A small sound classifier, trained from scratch: soap at rate 0.0019.
Rows from block 8, named by matrix and row number. Rows with one number belong to one channel. Each number is 128 + 32 x the weight over the matrix's rms, rounded and kept within 0 to 255. All counts start at 0.
# convs0: first width-7 conv (model.blocks.8.convs.0.weight, 240x240x7), inputs 204-215, a 7 kernel for each
# convs1: second width-7 conv (model.blocks.8.convs.1.weight, 240x240x7, transposed), outputs 204-215, a 7 kernel for each
convs0.99 [153  64 142 112  76 103 129  90 116 143 127 127 137 112 152 163 153 109 116  83  90 109 120 116 148 143 107 154 130 111 110  97 116 166 162 158 140 145 147 130 116 138 102 131 129  80  90 139 112 144 138 121 154 102  99 171  92 127 134 143 112 120 159  85 111 126 126 170 116 147 150 181 186 165 105 154 134 138 146 107 128 183 160 165]
convs1.99 [ 73 191 114 109  96 144 131 131  97 128 180  78 192 132 132 102 124 114  58 121 129 115 149 136 153 147  67 154 166 190 119 108 132 150 135 128 112 148 196 144 150 183 122 124  89 122 117  88 167 108 137 157 117 114 121 153 142 119  94 104 168 141 153 113 145 158 159 127 122 133 133 120 160 135  79 111 124 148 163  76 119 148  85  87]
convs0.100 [ 80  50 109  94 119 131 135  72 119 107 120 149 122 163 116  91  93 110  68 129 163 118 150 116 110 125 136 174 106  91 187 146 105  99 128  37 101  98  90 112 142 178 119 101 200 143  70  80 131 110 119 125 131 182 115 137 174 204  91 156  53 123 194 146 131 160  94 133 125 124 168 190 163 135 180 115 130  92 160 132 100 179  69 108]
convs1.100 [133 143  83 192  86 143  91 160 172 146 109 116  84 118  98 160 162 121  51 157 134  52  90  82 122 124 135 126 120 158 169 117  76  88 100 105 152  71 116 109 112 161  89 123 110 106 109 108 142 160 137 128 137 141 143 135 204 148 175 139 133 126 118  98 119 154 162 116 176  97 183 186 192 100 115 146  83 150 202 192 125 104  93 131]
convs0.101 [171 151 208 141 161 155 117 146 170 126 141 117 110 128 117  77 150 139 109 145 184 164 139 122 172  78 139 137 109 126 124 159 125 130 118 103 147 135 142 178  90 120 125 118 117 114 118  97  83 112 148  92 158  76 120 108 117 138  85  97 104 148  62 189 174  97 158 184 152 114  55  71 114 145 116 153 159  89  98 133  87 133  96 124]
convs1.101 [132 137 126 169 135 137  94 104 140 200 164 116 126 142  82 145 113 119  76  88 144 145 118 155 121 142 120 165  78 122 108 112  88 136 116 158 144 131 101  72 101 143 133  42 184 108 165 139 151 186 129 153 124 143 144 135 207 111  88 111 105 139 146 121 123 130 164 193  95 108 129 110 120 134 144  83  89 172 139 133 105  86 125 140]
convs0.102 [117 107 105 150 189 108 118 165 192 211 167 127 184 147 164 117  99  81 117 111  79 157 142 124 134 134 155 106 113 113 149  93  88 112  92 100 141 108 122  73 122 121 175 125 101  84  97 112 140 111 130 118 119 107 161 120 124 131 102 129 152 110 123  99 155 149 118 131 113 136 136 152 186 134 129 104 136 132 144 106 176 133 128 130]
convs1.102 [188 192  95 161 119 135 122 199 171 189 183 148 170 144 125  84  83 133 110 118  74  82 107 112 120 121 101  66 171 145 103  98 150 139 158 108 107 121  89 165 148 155 108 144 106  77 122 143 105 128 136 187 128 104  98 141 160 133 118 109 129 139 159 130 131  94 112  94 170 135 135 142 151 103 107 140 134 194 173 157 153 173  88 115]
convs0.103 [207 157 171  28 119 245 142 159 127 140 189 132 153 107 138 126  92 104 165  91  73 122 213 163 105  58 147 222 134 125 111  86 117 112 177 195 154 149 156 131 164  85 155 119 133 145 135 177 108 100 151 164  90 102  96 171  62 133  89 139 140 106 148  64 163 181 133 135 125 176 143 154 119  84 121 167  90 122 128 118 129 117  83 119]
convs1.103 [161   6 144 232 153 103  88 114  72 107 172 129 141  93 142 125  77 129 121 111 170  75 105 190 175  91  25 148 169 120 120 159 208 108  83 130 115 171  90  81 129 134 133 132 140 119 130 127 105  85 124 149 171 104 130 119 100 110 174 123 131 108  85 163 145 112 107 101  87 171 156 110 159 255 150 106  98  93 168 204 119  91 102  94]
convs0.104 [ 97 138 114 117 103 130 140 146 167 122 133 137 103 142 112  76 102 103  77 147  90 156 168 118 137 112  96 154 108 127 110 155 122 119  86 186 204 149 163 162 167 157 133 144 121 143 110 150 138  62  91  93 144  89 121 157 116 153 130 124 101 124 125 135 122 121 105 145 126 149 119  96 157 130 116 125 110 146 136 140 172 135 124 134]
convs1.104 [132 121  87 157  92 124 145 121 116  81 160  98 110 136 141 118  98  95 134 131 125 140 102 155 149 148 148 169  99 110 138 169 107 150 100  93 148 111 115  77  99 107 141  91 168 107 159 119 138 128 114 116 134 148 109 147 116 147  85 126 132 128 142 120 144  85 101 108 144 156 160  96 165 133  96 115 130 112 113 142 169 140 126 146]
convs0.105 [133 107 172 115 123 175 143 135 101 131 147 104 173  89 155 119  89  90 123  84 109  96 104  81 144 127  70 108 123 120  76 149 127 114 167 117 153 118 125 143 113  90  83 120 183 127 123 134 119 110 116 100  84 125 107 161 114 158 111 136 182 142 105 112 143 112 133 153 156 140 199 193 148 131  82 102  55 135 101 124 133 144 149 104]
convs1.105 [124 125 167 200 128 118 147 135 111 153 115 140 102  87  95 116 101  96  67  96  62 162  98 107  93 155 132 117 176 120 170 165 151 151 126 141 175 161 110 154  92 132 151  96 154 105 166 137 173 163 178 142 151 121 128 191 119 189 219 164 147  93 112 128  98  91 124 167 150 183  92 130 114 121 139 115 156  93 128 156 145  93 101 112]
convs0.106 [168 132 151  86 151 119 131 134 161 137 147 139 167 131  99  95 166 124  83 109  94 128 147  90 166  81 164  86 123 126 124 110 146 116  96 119 148 149 127 132 146  90  91 128 127 106 156 103 169 141 151 120 170 136 142 129 145 145 130 133 139 202 131 128 126  82  99 108 112 103  77  92  75 152 155 171 145 162 125  93 151 142 133 175]
convs1.106 [106 184 121 158 131 139 162 104 141 126 163 137  93 158 147 155 146 133 142 175 119 184 137 182  55 101 147 146  94 186 101 147 112 104 109 115 107 149 136  89 119 129 151  99 175 137 120 162 165 188  95 123 144 143 147 148 150 146 124 159 153 191 108 104 121 119  96  65  91 121 130  88 115 157 149 120 118 185 141 143 148 135 102 105]
convs0.107 [116  97 137 110 100 135 145 168 153 117 180 149 146 171 155 162  61 125  97 112 114 159 136 100 123 148 190 151 124  73 106 120  93 136 111 139 110 150 149 159 114 169 155 164  97 143 112 110 168 135 173 118  81 163 135 103 153 127 177 142 133  90  90 119  99 173 125 138 181 150 167 151  92 188 114  99  64 112 140 111  99 109 121 160]
convs1.107 [141 123 104 149 143 206 132  79 152 121 106 134 134  94 123 149  91  49 161  93 166 131 165  68 112 155 112  91 117 110 152 161 112  98 149 113 133 107 106  98 131 117 121 203 155  82 191 174 121  98 172 146 108 133 100 125 113  89 136  81 129 170 141 130 156 153 130  92 195  97 212 146 152  92 128 115 145 174 129 147 122  80 115 129]
convs0.108 [130  83 110 108 136 114 146  97  45 117 177 183 153 158 127 189 154 188 145 151 127  77 133 145 120 130 174 123 144 156 168  98 130 192  85 140  93 111 104 135 121 140 112  78 152 128 113 132  88 168 118 124 169  86 164 113 123 168  98  79 134 107 149 175 121 149 153 194  85 141 138 128 167 130 146  92  67 140 226  41 146 156 163  91]
convs1.108 [118 172 107 183  96  99 126 127 134 141  76  72 118  62 134  97 150  99  92 112 153 124 112 102 121 108  73 121 137 146 172 144 134 163 118  92 104 116 139 122 118 137 115  91 104  87  70 105 117 117  72 108 113  90 154 142 156 159  95 123 101  66 129 136 154  82 163 120  71  57 157 108 151 103 110 150  71 224 176  94  68 106  67 141]
convs0.109 [100 116 147 136 189 141 213 179  94 102  51  36 117 159 160 111 146 127 131 150 173 113 101 175 152  94  47 203 135 102 112 163 154 141  60 119 138 162 117 135 139 116 185 105 122 168 125 216 141 130 124 174 149 173 157 176 124 124  85 139  57 107 113 113 135 103 116 195 143 111  97 142 233  79 152 163 169 179  52  75 115 158 167 121]
convs1.109 [  6 106 141 112  52 114 154 119 157 106  93 129 157 118 117 124 143 144  81 142  88   6 245 199 147  63 110 192 101  70 109 167  86 163  73 113 154 185 103  88 125 110  44  59 136  95  16 104 104 101 131 103 168 145 179  94  45 131 155 184 147 109 116 163 156  83 118 109 113 158 131  93 108 124 101 126 140  79 113 146 141 132 195 149]
convs0.110 [125 143  99 110 149 122 161 127 152 167 130 150  81 125 120  86  99  93  92 106  67 123 126 111 167 192 160 136 124 143  78 132 143 138 165 110 118 167  71 122 155 107 171 113  93 156 130  88 113 113 103 119 113 133  74 110 155 118  97 124 114 115 105 212 196 124 144 169 173 117 106 160 116 142  90 114  77 136 170 131 171 155 142 131]
convs1.110 [116 203 138 127 108 128 148  94 195 171 134 132 199 192 106 131 132 135 110  57  97 136  94 120  79 124 168 149 104 140 161 127 139 124 131 111 112 146 102  56 101 136 139 142 146 144 114 154 134 135 144 145 123 100 142  66 184 137 177 144 115 121 144 102 130 127 132 132  97 140 146 175 157 121 166  82 162 106 154 111  97 169 161 102]
convs0.111 [147 101 148 136  73 101 124 167  77 164 121 120 151 140  98 126 102 134 137 151 143 121  84 208 134 138 119  87 165 174  79 166 193 116  54 154  53 127  98 138 174 155  61 123 129 161 135 176  88 168 151  83 127  78 181 148 112 135 110 177 135  94 158 153 157 154 111  91 126 182  84 160 146 113 160 103 165 166 163 170 130 143 144  96]
convs1.111 [124 128 120 131 141 139  99 163 133 103 133  56 178 158 117  90 142 105 168 148 150 174 100 105 136  96 169 102 141  93 121 125 193 130 116 146 140 112 221  82 125 113 144 121 171  90 111 144 127 128  81 205 147 180  83 101  82 141 141 147 106 179 140 106  77  72 127  71  53  80 131 169 126 121 174 108 151 105  94 143 130  98 112 123]
convs0.112 [156 155 121  93 100 152 138 154 138 135 159 141  57 140 142 117 134 111 140 133  94 130 122 137 115 113 150 113 116 145 127 114 181  87 131 152 101 114 110  69 130  93 163 113 163 141  82 166 125 167 136 154 174 114 128  90  87 133  89 101 128  84 107 148 142 171 112 172 152 142 124 129 160 128 177 168 131 142 108 149 122 118  60 101]
convs1.112 [177 105 112 152 149 149 110 156 121 127 130 125 158 141 148 109 114 135 115 107  78  47 205 159 122 121 159 102 150 184  97 151 123  99  97 141 142 140  99 164 112 161  91 107 165 103 161 158 147 146 100 127 133 158 141  95 131 133 125  74  76 110  90 147  83 105 151 130 175  83 152 129 134 122 106  87 136 100 169 168 110  91 119  72]
convs0.113 [160 142  98 109 125 149 216  78  96 142 153 100 128 147 125 146 121 107 134 139 107 148 161  69 138 174 126 177 154 159 160 153 104 124 110 111  81 127 149  82 149  78 135 151 145 142  98 117  84 128 147 109 138 106  62  70  77 182  56 135  94 151 123 169 168  92 124 160 179 115 145 108 180 175 149  80 142 158 146  88 118  97 233 153]
convs1.113 [131 108  65  68 105 111 106 103  93 122 117 145 145 145  98  92 107 181 160 139 167 100 108 121 130 148 125  63  87 171 163 165 129  85 109 127  87 136 116 132 174 169 132 100 118  82 129  65 149 155 130 100 116 115  80 202 121 133 161 161 176 101  82 160  79  68 115 100 111 120 136 148  92  65  99 118 172 157 150 184 177 185  60  46]
convs0.114 [124  92 171  98 141 119 111 154 125 170 103 127 187 128 114 140 136 151  85 131  84  97 155 160 110 154 158 162 121 107 111 153 121 160 134 149 116  64  79 138  86 142 128 105 151 112 107  53 168 126 138 159 168  90 109 146 129 114 155 146 158 163 131 142 126 122 129 142 118 124 130  60 156 122 114 176  98 100  55 125  96  82 124 149]
convs1.114 [ 85 115  97 170 111 186 149 100 106 147 173  91 101  55 103 126 145  86 126 119 182 145 118  95 172 152 129 149 131 165 112 114 111 184 139  80 140 147 134 108 116 119 133 119 143 132 101 145  94 147  95  74 125  86 156 158 147 106 113 164 151 158 127 114 140  85 113 123 139 152 135 133  92 165 112 203 129 134 107  90 133  95  71 170]
convs0.115 [153 118  98 178  85 133 152 158 145 182 122 114  43 185 128 152 116 102  81  92  29 136 126  84 173 119 104 137 123  73 113 102 113 120 100 164 131 154 155 104 175 131 153 113 147 125  73 129 114 105 147 148 157 147 109 163 105 104 145 126 142 136 105  89 120 147 136 116 111  91 183 159 152 153 145 158 115 138 187  86 109 124 103 142]
convs1.115 [158  77 114  80  94  83 101 111 149 135 144 118 187 114 121 123 179 118 135 135 171 108 133  86 102 130 143 144 135 106 117 107 129 128  96 146 154 120 118 157 151 154 128 113 108  75 124 135 179  87 145  99 132 128 151 131 148 101 120 175 106 135 127 117 101 123 104  94 154 139 134 121 149 114 167 119 119 116 118 126 149 107  96 146]
convs0.116 [114 150 145 152 167 106  83 158 168 166 142 174 115 157  98 145 114  80 130  92 139 122 102 150  93 136 119 110 139 142 116  85 117 133 120 141  89  77 121 109  94  85 109 123 155 126 177 137 111 133 167 126  74 123 102  92 123 153 144  75 103 176  63 210 149 139  77  89 127 139 127  84 110  89 129  69 120 171  76 174  98 105 137 123]
convs1.116 [128 142 106 128 111 124 105 131 162 108 149 119  83  76 154 103 125 132  82  78 143 126  72 137  90  75 113 139 132 113  98 126 117 150 135 163 135 140 148 150 128  96 104 119 110 148 117 191 134 117 123 104 115  96  90 125 145 117  95 176 100  83 100  88 135 128 159 158  91 115 166 169  68  82 128 182 144 132 138 133 155 131 133  92]
convs0.117 [100 134 112  58 135 116  62 107 121 119  82 112 132 190 130 104  73 127 144 132 154 148 153 124  96 116 123  84 171 154 130  98 153 169 178 112 124 110 140  55 149 150 113 153 125  96 120 166 117  99  64 110 122 157 112 126 146 137 158  49 149 120 157 123 156 155 152 133 117 152 189 173 107 158 149  96 118 135 135 164 158 133  66 133]
convs1.117 [125 155 117 134 152 168 160 113 134 120 156 119 124  87 160 104 132 117 148 119 156 107 225 157  32 147 165 147 111 132 101 176 131 112 149  86  57 127 116 141 117 116 141  72 111 104 133 144 129 103 171 108 136 106  72  64  88 108 132 174 137 146 131 105 212 162 155  96 103 113 108  77 153  82  76 100 146 158 163 142 112 114  74 142]